{"num_classes": 4, "embedding_dim": 128, "norm": "rmsnorm", "width": 256, "epochs": 148.9}
Rows from block 2 of a small audio embedding model, named by matrix and row number. Rows with one number belong to one neuron. Each number is 200 + 20 x the weight over its row's rms, rounded and kept within 0 to 999. All counts start at 0.
After each neuron's rows are labels from the 100 clips, of 14848, where the neuron reaches its largest size: "band" is the frequency band that holds the peak. Only what is clearly more common there than usual is listed. The data: two synthetic voices taking turns or overlapping, over music, noise or silence.
# u: gMLP up (value half) (model.blocks.2.mixer.u.weight, 384x256), inputs 104-155
# v: gMLP up (gate half) (model.blocks.2.mixer.v.weight, 384x256), inputs 104-155
# out: gMLP down (model.blocks.2.mixer.out.weight, 256x384, transposed), outputs 104-155

u.8,167,175,197,202,198,218,195,176,186,223,227,189,178,196,182,194,191,213,224,226,153,180,220,209,174,189,178,198,163,182,201,239,230,247,185,205,178,197,187,222,192,218,210,189,162,175,192,226,129,205,214,210
v.8,184,205,223,193,183,189,199,186,163,188,172,183,222,176,181,199,211,176,192,225,230,198,195,191,190,161,190,177,229,205,229,183,178,203,204,204,167,192,217,202,217,210,200,189,225,191,160,208,179,190,169,189
out.8,199,205,221,209,198,188,220,209,215,181,216,217,210,215,191,176,207,169,181,177,180,199,187,212,198,197,257,215,184,223,175,177,173,203,180,202,205,173,198,262,220,216,207,187,162,184,208,198,203,199,202,202
band: 250 to 500 Hz

u.224,225,213,219,188,176,171,208,185,202,190,188,203,239,158,131,217,222,200,196,199,223,202,218,217,213,202,187,203,204,230,200,221,209,165,203,182,188,186,229,204,202,189,217,202,155,198,196,164,230,187,193,219
v.224,229,225,188,211,235,166,192,221,221,212,183,224,206,220,177,184,181,261,173,219,189,230,212,212,198,194,216,162,200,190,185,173,213,206,180,215,173,206,190,199,230,200,188,233,211,207,206,217,197,192,185,146
out.224,171,223,191,197,205,181,216,244,209,170,199,234,229,232,220,171,202,211,223,219,211,221,213,202,214,204,253,189,205,160,190,189,181,215,190,175,214,170,184,210,203,200,186,197,195,190,245,226,224,219,183,238
band: 250 to 500 Hz

u.218,211,218,201,197,161,206,228,228,204,224,203,193,208,187,188,207,208,162,136,182,217,193,218,193,181,192,210,174,212,186,197,170,199,194,185,178,220,198,211,234,205,225,194,194,191,216,174,180,241,196,198,222
v.218,208,185,167,181,198,176,185,233,234,179,169,190,193,221,194,177,230,190,190,209,200,174,226,203,212,219,178,211,210,215,219,204,169,195,189,214,199,191,205,205,218,221,202,215,180,200,181,194,179,194,198,147
out.218,180,186,213,186,217,203,164,174,183,206,181,200,203,226,204,157,199,215,151,187,188,207,187,160,207,184,178,209,213,153,215,207,235,200,221,217,197,229,183,188,206,162,168,192,187,214,173,182,164,163,194,164
band: 250 to 500 Hz

u.197,196,213,205,219,215,177,201,205,191,218,189,230,211,209,210,161,203,223,179,191,181,215,197,190,170,200,217,194,172,240,214,191,201,164,204,173,193,177,198,205,226,203,185,190,231,191,214,193,183,227,197,186
v.197,175,226,188,188,198,192,191,192,206,195,165,200,232,204,184,193,203,204,236,202,189,214,190,184,192,198,183,186,231,203,214,155,204,209,216,185,206,230,225,229,214,235,144,217,216,192,230,198,221,210,201,186
out.197,226,216,217,194,231,207,178,206,194,205,242,205,221,198,191,186,159,177,194,175,179,202,152,205,183,195,211,217,216,231,174,200,202,185,158,190,166,208,176,187,217,196,224,202,220,196,216,185,200,196,179,198
band: 1000 to 2000 Hz

u.106,209,195,221,199,172,209,190,214,215,173,215,188,202,188,199,195,200,187,207,184,199,247,220,217,208,209,184,188,214,251,155,190,170,171,180,180,204,183,184,190,184,222,215,224,196,179,169,198,222,200,211,197
v.106,217,226,190,192,205,218,213,193,194,190,227,208,164,201,193,195,181,215,172,199,164,196,191,223,245,212,182,201,200,174,213,199,221,185,220,207,225,208,153,191,193,225,188,188,193,186,193,227,192,213,201,226
out.106,206,178,208,228,198,215,206,181,243,223,203,205,201,178,188,186,220,205,232,204,191,160,179,195,178,223,205,211,192,170,220,181,220,203,257,184,196,190,213,203,157,174,190,230,194,209,243,207,199,176,208,183
band: 250 to 500 Hz

u.170,191,206,221,187,209,160,183,170,220,204,237,190,212,176,190,170,197,211,204,198,197,209,191,210,169,166,213,198,172,200,180,218,179,167,196,215,195,192,206,211,218,177,223,186,202,224,227,204,202,195,224,195
v.170,214,173,253,196,196,222,214,208,225,191,166,217,210,184,184,202,243,210,190,230,170,223,175,208,171,151,195,199,205,211,230,193,185,209,191,183,205,180,179,204,263,198,197,163,205,260,211,191,169,201,191,224
out.170,205,228,210,226,197,195,208,200,229,202,175,194,211,230,194,163,187,201,206,208,182,240,158,195,172,217,206,177,190,200,210,194,199,220,187,202,206,168,190,171,188,189,169,213,213,204,197,182,215,181,187,190
band: 1000 to 2000 Hz

u.203,173,200,170,180,212,212,213,188,187,228,166,217,218,208,202,203,191,189,189,215,198,227,215,212,206,215,180,224,203,226,230,208,192,203,219,168,201,200,205,200,191,229,190,191,202,187,210,196,212,168,167,220
v.203,231,223,185,223,208,219,191,187,186,196,187,199,176,228,177,215,219,220,218,199,204,192,194,203,219,198,192,191,211,174,192,216,188,220,242,196,212,247,193,180,189,220,198,213,215,197,183,178,193,255,219,219
out.203,202,187,173,208,208,202,199,185,205,184,192,188,205,210,217,189,183,237,238,200,215,182,197,186,190,223,201,198,221,224,208,197,202,219,206,196,211,208,253,184,168,245,270,155,175,234,228,182,194,174,219,185
band: 250 to 500 Hz

u.334,184,195,177,202,189,201,223,185,178,204,223,183,175,195,167,225,178,210,162,204,187,148,219,168,205,197,216,206,220,217,194,182,212,212,183,190,205,181,172,217,204,210,210,191,180,205,164,195,198,180,220,230
v.334,239,209,186,242,211,198,203,226,206,198,188,195,215,210,182,162,206,209,205,187,198,186,218,185,207,201,185,169,230,171,216,170,212,199,194,203,224,217,176,213,211,201,181,205,168,177,176,201,219,152,209,246
out.334,191,212,190,189,185,159,215,230,201,200,162,225,186,180,176,181,202,239,214,220,175,207,204,197,186,189,196,196,216,180,245,196,175,183,188,227,230,177,188,183,172,253,203,185,221,192,166,220,216,236,186,193
band: 250 to 500 Hz